A small self-supervised image encoder, trained from scratch.
Model: 4.38M parameters, 32-pixel images, arch convnext, norm layernorm, activation geglu, patch size [2, 2], depths [3, 3, 3], widths [64, 128, 256].
Rows from block 2 of a small self-supervised image encoder, named by matrix and row number. Rows with one number belong to one neuron. Each number is 128 + 32 x the weight over its row's rms, rounded and kept within 0 to 255. All counts start at 0.
After each neuron's rows are labels from the 100 images, of 14848, where the neuron reaches its largest size: "patch colour" is the nearest of a few named colours to the mean colour under the peak; "peak at" is the part of the image that holds the peak. Only what is clearly more common there than usual is listed. The data: rendered scenes of toy objects such as cars, trees, mugs and chairs. In brackets: how many of the 100, against the usual share in percent.
# gate: MLP gate (model.blocks.2.mlp.gate.weight, 160x64), inputs 0-63
# fc1: MLP up (model.blocks.2.mlp.fc1.weight, 160x64), inputs 0-63
# fc2: MLP down (model.blocks.2.mlp.fc2.weight, 64x160, transposed), outputs 0-63

gate.81 [118 128 128 117 233 155 128  89 148  65 145 146 165 186 127 128 128  85 128 139  82 110 176 110  63  77 128 128 128 159 128 161 138 128  64 187 128 128  92 151 127 128 128 128 128 128 128 125 136 123 128 201 128 164 162 107  52 151 128 101 128 128 128 168]
fc1.81 [172 100  99 126  45  88 138 116 131 137 104 128 128  77 128 128 160 200  96 100 128 128 128 128 121 106 128 143 156  44 128 113 128 107 151 201 185 128 170 129 128 128 128 208 146 101 128  86 125 128 128  95 131 128  98 128 168 128 125 180 141 186 180 117]
fc2.81 [118 111 116 128 104 110 180  94 128 128 105 149 159 176 120  71 116 129 128 128 105  87 155 153 128 138 116 128 141  74  77 128 128 173 128 107 122 156 128 147 185  89 101 170 186 135 146  98 116 184 174  67 143 214  89 131 128 128 128 173  68  81  89 143]
patch colour: brown (50 vs 24.2)
peak at: bottom centre (33 vs 11.7)

gate.44 [128  70 122 149 123  98 128 153 101 180 150  71 128 108 128 159 115 197 144 153 102 120 128 131  73 138  85 167 132 158  77 127 128 152 159 166 124 142 127 163 125 113 108 128 145 197 112  72 146 199 132 128 172 119 134 188 128 128 132 100  78 128 190  72]
fc1.44 [144 221 141 160 128 223 108 125 130 133  95 117 125  67 128 128 118  70 128  92 128 140 128 140 185 154 175 170 187 141 203 128 136 124 110 128 131  99  92  93 113 144 128 152 131 154  95 122 128  81 160 128 128 106  85 128 136 152 111 187 168 104 128 128]
fc2.44 [125 128  80 103 174 128 172  75 128 118 128 131 150 130  57 162 128 128 128 169  90 137 128 174 128  93 163 128 195  79  85  87 128 136 127 103 153  88 124  93 134 128 162 173 153 156 142 128 137 129 131 128 128 161 128  83 150 182  91 228  95 128  79 114]
patch colour: black (43 vs 9.3)
peak at: bottom centre (50 vs 11.7); bottom left (26 vs 9.8)

gate.6 [ 48 128 175 128 101 104 121 105 128 149 116 116 183 156 173 128 128 151 145 120 171  92 159 128 109 109 117 134 141 168 128 128 163  93  75 128 128 128   0 120 128 135 139 106 158 128 128  53 128 128 146 108 128 153 120 128 166 128 128 104 128 158 108 128]
fc1.6 [ 88 176  95 128 110 128 144 125 210 128 154 128 128 139  60  81 121 193 107 118 112 128 131  89 128 128 128 128 114 128 128 118 128  92 125 128  81 145 255 154 149 163 110 108 128  85 154 128  78 128 128 191 128 146 136 109 128 141 128 128 128 128 168  88]
fc2.6 [196 128  64 128 132 190 128 121 167 128 141 138 189 128  88 128  74 128 107  88 143 128 128  78 152 129 114 128 128 128 128  99 128  43 128 123 133 132 128 117 128 168 129 128  25 164 128 128  90 109 121 131 128  86 181 128 128 149 128  42 128 128 138 159]
patch colour: brown (50 vs 24.2)
peak at: bottom right (35 vs 9.8); bottom left (33 vs 9.8)

gate.71 [128 103  87 113 117 180  84  72  83  94 143 128 121 150 102 128 124 128 128 128 146  57 162 164  69 128 121 180 121  76 161 111 128  52 155  89 170 128 128 121 110 128 144 128 119 155 138 128 175 161 129  59 128  83 119 154 132 128 177  74 139 128 128 197]
fc1.71 [133 176 128  98 128  97 153 128 116 128  57 128 128 128 128 113 128 118 176 118 116 211 132 128 128 131 128 128 140  78 158 120 118 128 114 116 135 128 128 135 128  89 125 177  49 121 104 180  87 186  62 161 184 179 119  45 128 120 167 116 128  95 130  86]
fc2.71 [114 133  72 128 128 143 144  80 165 131  87 129 160  66 119 100 128 130 157 140 107 128 105 128 128  96 128 129 175 128 130  74 102  88 150 108 143 128  79 164 128 187 214 179 128  97 135 142  91 139  85 217 111  93 128 128  96 143 128 128 156 156 178 180]
patch colour: black (30 vs 9.3)
peak at: middle left (32 vs 11.7); top left (29 vs 9.8)

gate.38 [ 99 102 149 172  40  62 132 128 136 137 113 102  80 128 129 128 149 127 128 128 177 128 160 194 128 197 114 128 102 128 128 128 153 112 128  65 151 185 102  89 128 127  60 157 102 141 128 128 146 182  96 125  96 118 178  67 135 128 115 139 156 128 133  78]
fc1.38 [128 128 128 125 138 128 128  65 154 128 107 142 210 157  86 128 136 152 125 104  68 128  78 124 146 128 159 135 149  46 128 131 178 173 128 128 198  79 144 164  88 155 154 128 128 136 126 128 120  85 128 115 171 150 105  29  98 128 127 180 128 128 128 134]
fc2.38 [101  96 148 129 172 101 116 128  67 128 187 128  61 128 120 170 128 128 107  97 128 128 130 128  70 128 148 133  90 128 209 128  78  79 113 128 121  94 125 128 128 161 202 109 128 128 115 178 125  88 142 189  77 128 198 128 176 128 121 128 157 160 128 155]
patch colour: white (57 vs 9.6); pink (35 vs 12.6)
peak at: top left (80 vs 9.8)

gate.47 [ 96 108 128 128 121 128 167 125 128 128  93 153 128 128  61 187 114 148 173 128 128  54 101 179 122  86 128 136 128 198 128 128 128 128 126 145 120 128 165  32 128  94 184 128 128 119 129 112 128 186 160 141 109 161 128 128 198 174 139  76 142 128  74 128]
fc1.47 [ 29  92 128 103 154 133 128 153 128 128 128  86 134  80 128 176 132 126 126  75 160 128 140 128 152  83 109  85 128 128 109 182 117 170 128 154  79 198 128  90 128 102 189 122 172 174 109 127 177 128 170 128 123  68 126 179 101 130 112 128 175 128 134 128]
fc2.47 [128 107 101 111  91 184 107  81 128 104  66 108  83 128  98 192 128 127 128 101 128 105 146 142 100 128 110 128 145 136 117 112 146 150  86 128 102 169 130 219  94 185 128  80  75 104 128 101 128 128  90 128 162 112 171 123 140 128 109 125 213 176 157  85]
patch colour: white (98 vs 9.6)
peak at: top left (99 vs 9.8)

gate.89 [101 123 128 122 128 168 104 173 136 128  76 204  99 129 128 157 160  78 185 153 112 128 128 217 123 139 147 112 148  78 149 128  95 122 128 128 128 128 129 179 118 128 126 153 128 126 172 118 120  65 178 128 128  80  96 109 128 120 220 123  67 143 165 128]
fc1.89 [ 55 104 213 128 128 128 159 154 128 128 128 128  88 128 137 166 155 127 163 128 128 161  90 128  74 124 128  99 113 128 159 128  83 128 121 128 132 128 196  63 128 183 166 116 128 137 157  75 128  54 128 128 152 130 169  98 160 128 191 127  65 128 162 122]
fc2.89 [190  66 131 133 128 125 128 128 154  80 113 118 113 128 140 158 128 175  78 134 188  88 128 120 133 128  57 128 131 169  90 131 172 128 141  85 147 142 105 180 146 139 108 111  99 165 110  85 128  72 153  68 179 128 179 128 128 130  62 109 128 104 168  81]
patch colour: black (40 vs 9.3)
peak at: top left (25 vs 9.8)

gate.66 [ 71 109 119 128 181 107 128 128  73 164 139 128 162 162 206 124 128 177 137  88 140 128 111 127 116 161 128 151 166 170  80 145 128 128 128 145 154 138 106 160 128 151  52 128 169 115 150  71 155 128  80  62 162 140 128 128 128  69 127 110 143  96  63 167]
fc1.66 [ 48  71  71 128 141 114 168 156  94 178 146 178 111 150 138 151 128 128 147 128 114 217 109 132 128 162 128 147 128 140 130 108 141 108 128 128 128 150 198 128 129 178 102 153 161 160 140  93 128 128 113 197  64 145 107 144 121  65 128 128 163  84 131 100]
fc2.66 [211 106 124 151 139 117 120  92 146 128 159 128 150 102 151 126 128 175 128  69 128 150 128  77 128 128 128 110 166 170 142 128 105 128  91 128 149 124  84 132 116 193 118 103 128 162 128 174 139 100  73 184  89  59 186 128  89 172  86 128 163 152 193 128]
patch colour: pink (55 vs 12.6)
peak at: top left (53 vs 9.8); top centre (38 vs 11.7)

gate.43 [ 95 141  83 133 176 112 117 169 128 167 128 173 128 224 124  71 128  76 117 128 138 128 128 128  51 167 184  96 128  44 108 139 128 129 148 128 128 158 150 201 147 135 165 114  87 118 152 119 114  97 128 128  75 107 113 128 128  89 128 128 128 111 171 128]
fc1.43 [181 145 128  52 131  96 184 152 175 158 111 108 109 101 141 123  71 128 173 131 139 128 167 158 112 141 139 166  98  54  45 156 128  79 128 159 128 137 108 128  97 134  72 149 140 150 127  88 111 103 135 125 142 140 165 128 128 133 127 128  65 168 169  80]
fc2.43 [136 128  64 125 128 128 128 128  96  90  56 128 128 128 128  66 109 128  89 108 128 165 128  68 128 176 104 163  92  85 200 186  96  84 117 106 192 181 101 108 148 128 162 142 165  79 128 156 128 108 141 161 106 128 123 161 128 143 124 128 196 101 128 128]
patch colour: black (32 vs 9.3)
peak at: middle left (36 vs 11.7)

gate.32 [233 143 121  88 104 128 107 128 128  97 112 128 128 128  79 136 105 137 145 128 128 125  42 133 168 128 128 128 128 128 134 128 128 176 128 128 128  61 164 210 128 195 128 106 128 152 148 151 128 128 128 116 186 107 128 112 110  52 144 128  67 171 128 147]
fc1.32 [199 128 128 171  95 107 172 147  83  85 141  96 143 128 140 113 147 128 128  92 139 183   0 120 128 157 111 128 128 117 101 115 128 143 159 128 106  70  66  91 128 118 128 177 136 128 128 139 128 153 164 106 128 160  95 127 128  83 165 144  67 145 128 100]
fc2.32 [213  85 143 128 128 129 128 120 185  63 143 118 171 108 126 128 128 166 128 106 167 165  54 128 166  98  94  61 143 188 128 128 171 128 100 128 125 113  99 112 124 128 128 128 128 120 158  99 128 109  99 121  98  88 128 147 169 128  97 128 187 108 209  99]
patch colour: blue (25 vs 4.3)
peak at: middle right (53 vs 11.7); bottom right (31 vs 9.8)

gate.55 [ 60 168  97  90 137 168 129 128 110 153 145 180 128 130 128 128 128 139 134  86 107 128 128 186 128 113 139 128 161 178  80 128 157 187 128 110 186 137 128 128 158 183  90 136 143 139 106  81 135 104 119  76 103 170  81 107  79 115 189 128 178 117  59 107]
fc1.55 [255 166  89 101  81 131 110 134  91  92  79 117  81 124 128 128 128  99 138 128 128 178 107 194 149 139 128 124 131 153  32 123  91 128 128 128 159 128 128 107 118 103 128 138 128 128 116 136 109 128 128 103 115 107 200  96 128  91 164 150  86 116 144 122]
fc2.55 [ 76 128 128 128 128 128 128 112  81 115  60 128 128 197 130 128 128 128 128 114 128 118 215 133  80 151 128 128 128 162 128 128  84 140 104 128 168 140 128 128 131 128  96 128 199 119 172 158 138 111 173  60 163 182 159 153 100 128 128 226 128 128  81 117]
patch colour: white (40 vs 9.6)
peak at: top centre (36 vs 11.7); top left (28 vs 9.8)

gate.10 [  0 128 128 128 118  62 136 128 128 116 114 128 128 130 128 159 162 104 141  96 157 166 153  83  87 134 137 136 128 120 128  74 128 128 110 150  42 128 128 119 128 138 182 128 128 141 128 137 128 149 128 158 128 128 128 120 126 126 145  76 204  92 139 168]
fc1.10 [103 160  58 126  81 140 191 121  90 128  90 128 128 176 128 128 128 135 101 143 181  74 128 114 103 128 105  82  88 128 179 128 139 128 169  81 158 115 128 239 101 110 162 111 128 128 138 141 178 168 128 128  89 128  77 156 163 137 128 128  97 105 128  97]
fc2.10 [ 94 190 170 128 128 128 166 127 128 111 147 134 150 128  90  94 128 128 128 170 128 103 128 187 137  89 197  91 182  67  90  73 161 128 128 176 130  93 165  79 107 174 140 122  83 128 137 128  90 181 128 144  88 128 139 128 132 165 127 128  71 196 128 128]
patch colour: white (51 vs 9.6)
peak at: top left (32 vs 9.8)

gate.77 [159 128 128 139 128  78 108 140 128  70 128 128 128 128 128 201 144 122 120 126  95 194 172 128  47 111 128 187 128  97 125 128 123 115 128 128 128  88 128 128 128 161  88 133  90 116 142 128 141 191  94 128 161 151  69 138  93  29 162 128 130  59 128 132]
fc1.77 [143 152 128 126 165 128  28 128  77  98 128 107 128 128 142 128 119 105 103 128 149 128 128 128 186 147 128 128 128 145 165 128 140 128  93 128 111 128  54 102 128 118 212 142 128  80  96  60 128 114 152 128 128 151 171 107 194 170  85 128 194 178 126 157]
fc2.77 [128 111  81 127 211 128  78  76 128 128  91 128 128 132 128 101 128 128 128  65 164 128 145  65  90 199 102 145 155 119 191 128 100  76 128 128  96 143 128 128 102 102  97 128 156 170 128 157 175 102 180 130 156 140 128 108 128 108  56 128 141 103 148 182]
patch colour: black (31 vs 9.3)
peak at: bottom centre (29 vs 11.7)

gate.74 [133 199 131 102 184 128  41  67 168 128 128 139 183 128 128 151 128 116 176  97 155 137 102 122 128 128 178 126 128 131 189  98 128 158 104 149 130  94 128 139  89 128 138 164 114 128 139 125 137 130 128 117 128 100 160 128 128 128  80   0 128 108 128 128]
fc1.74 [ 96 154 149 139 168 128 128  76 128 108 133 203 128 152 133 128 132  77 128 128 128 141 164 128  63  91 128  93 128 194 167 180  98 128  93 128 194 120  53 128 130 129 141 116 128 111 177 152 128 164 128 128 108 149 152 128  86 128 128  25 133 101 162 121]
fc2.74 [126 128 135 173 159 120 128 154 128 143 176 117 128 137 128 128 145 132  71 128 132 184 107 128 128 128 146 128 128 128 128 176 128 128 128 157 148  72 165 150 102 128 134 101  15 146 128 128 128  90  67 172  99  61 165 101  54 214 128 105 128 146 132 114]
patch colour: grey (43 vs 21.5)
peak at: bottom left (34 vs 9.8); bottom centre (31 vs 11.7)

gate.78 [177  71 171 128 138 128 106 161 128 128 105 118 102  94 186 134 175 125  99  88 149 205  64 124 170 128 128 128 128 132  70 152 136 149 167 128 128 124  83  82 128 185 112 128 121  91  73  53 107  86 170 128 128 144 153 134 176  92 157 128 128 103 130 128]
fc1.78 [164 139  75 128 145 185 139  75 140 128 128 133 170 140 128 120 128 104 128 109 128 128 128  80 112 128 175 120 128 131 196 133 128 128 102 179 128 138 128 177 148 120 120 150  60 128 160 128 190 125 128 144 128 185  73  81 132  97 207  95 143  39 140 149]
fc2.78 [128 160 109 114 137 182 128 128 174  69 130 128 149 165  64 153 128  98 128 157 128 128  82 100 128 128  84 128  94  95 140 128 154 128 100 128  86 128 150 138 128 120 109 149 167 162 109  69 112 128 128 128 163 181 180 174 234 115 115 209 128 128 128 167]
patch colour: pink (36 vs 12.6)
peak at: bottom right (33 vs 9.8); bottom centre (30 vs 11.7)

gate.60 [128 172 158 128 154 128 124 128 128 128 157 202 153 158 128 128 128 128 116 128 128 107 128 128 124 128 185 124  98 100 167 128 118 158 128 128  63  98  94 128 137  80 189 150 104 212 186 128 130  86 108 128 137 141  97 108  83 148  77  20 128  95 152 128]
fc1.60 [126 183 113 128 102 140  96  83 128  94 146 163 128 106 110 173 187 124 128 128 128  87  93 137 118 149 128 117 128 167 181 186 137 161  98 133  96  90  99 146 155 128 128  97 181 188 153 128 128 204 121 128 172 128 128  90 128 182 128  84 199  82  82 140]
fc2.60 [145 126 184 172 128  53 162 130 143 121 183 100  96 165 145  87  97  65 153 128 147 106 141 128 128 128 128 128 164 126 128 128  90 142  88 185 128 128 150 156 156 128 210 117 128 178 106 128 158 121 128  88 128  97 128 115  57 203  83 128 128 145 118  84]
patch colour: grey (44 vs 21.5)
peak at: bottom right (43 vs 9.8)

gate.25 [134 118 128 137 128  94  81  80 128 128 162 128 128 128 136 179 128 132 128 148 140  71 128 128 127  63 128  96  86 128 101 128 133 151 116 140 128  90 128 241 124 128  83 128 128 128 128 128  73 201 128 182 182 114 128 161 126 112 150 101 165  46  81 128]
fc1.25 [ 84 128 129 128 102 139  73 104 128 110  89 165 150 119 128 177  93  88 107 128 175 163 128 128  57  98 116 153 128 128 164 116 110 104  96 180 148 255 128 152 163 133 161 128 128 128 128 128 153 160 128 128 132 118 112  83 119 128 142 128 115  58 128 128]
fc2.25 [148 145 128 131  66 151 157  84 127 148 128 175  86 128 128  67  83  89 128 128  68 135 122 166 157 128 165 115 128  54 128  62 128 177 128 140 118 111 128  86 139 128  90 127 170 106 128 142  88 147 128 128 103 155 128  74 128  96 205 128 118 210 129 128]
patch colour: black (68 vs 9.3)
peak at: bottom left (88 vs 9.8)

gate.31 [142 128 114 118 128  95 104 186 128  97 122 127  46 128 255 128 139 133  87 109 128  35 198 144 107  80 128 139 156  96 128 128 159 129 133 119  74 143 131 153 134  95  75 103 146 152 149 128 155 169 128 128 128 114 127 117 128 132 100 137 118 132 128 144]
fc1.31 [128 128 167  85  95 128 138 153 108 100 141 108 128 128   9 177 137 162 144 115 128 128 182 174 108  93 100 108 128 186 113 128 143 126  80  61 134 128 116 101 128 121 116 159 186  79 104 106  94 182 119 122 120 165 106 200 128 128 128  87 131 123 128 128]
fc2.31 [124 151 108 128 103 204 128  81 195 128 128 149 182  92  80 179  76 105 120 140 128 128 103 104 128 128 128 128 128  64 128 125 177 128 191 128  92 150 137 128  80 123 142 128  64 167 128 128 128 128 151 147 151 179 114 128 120 115  69 198 128 129 188 150]
patch colour: brown (52 vs 24.2)
peak at: centre (36 vs 14.1); middle left (32 vs 11.7)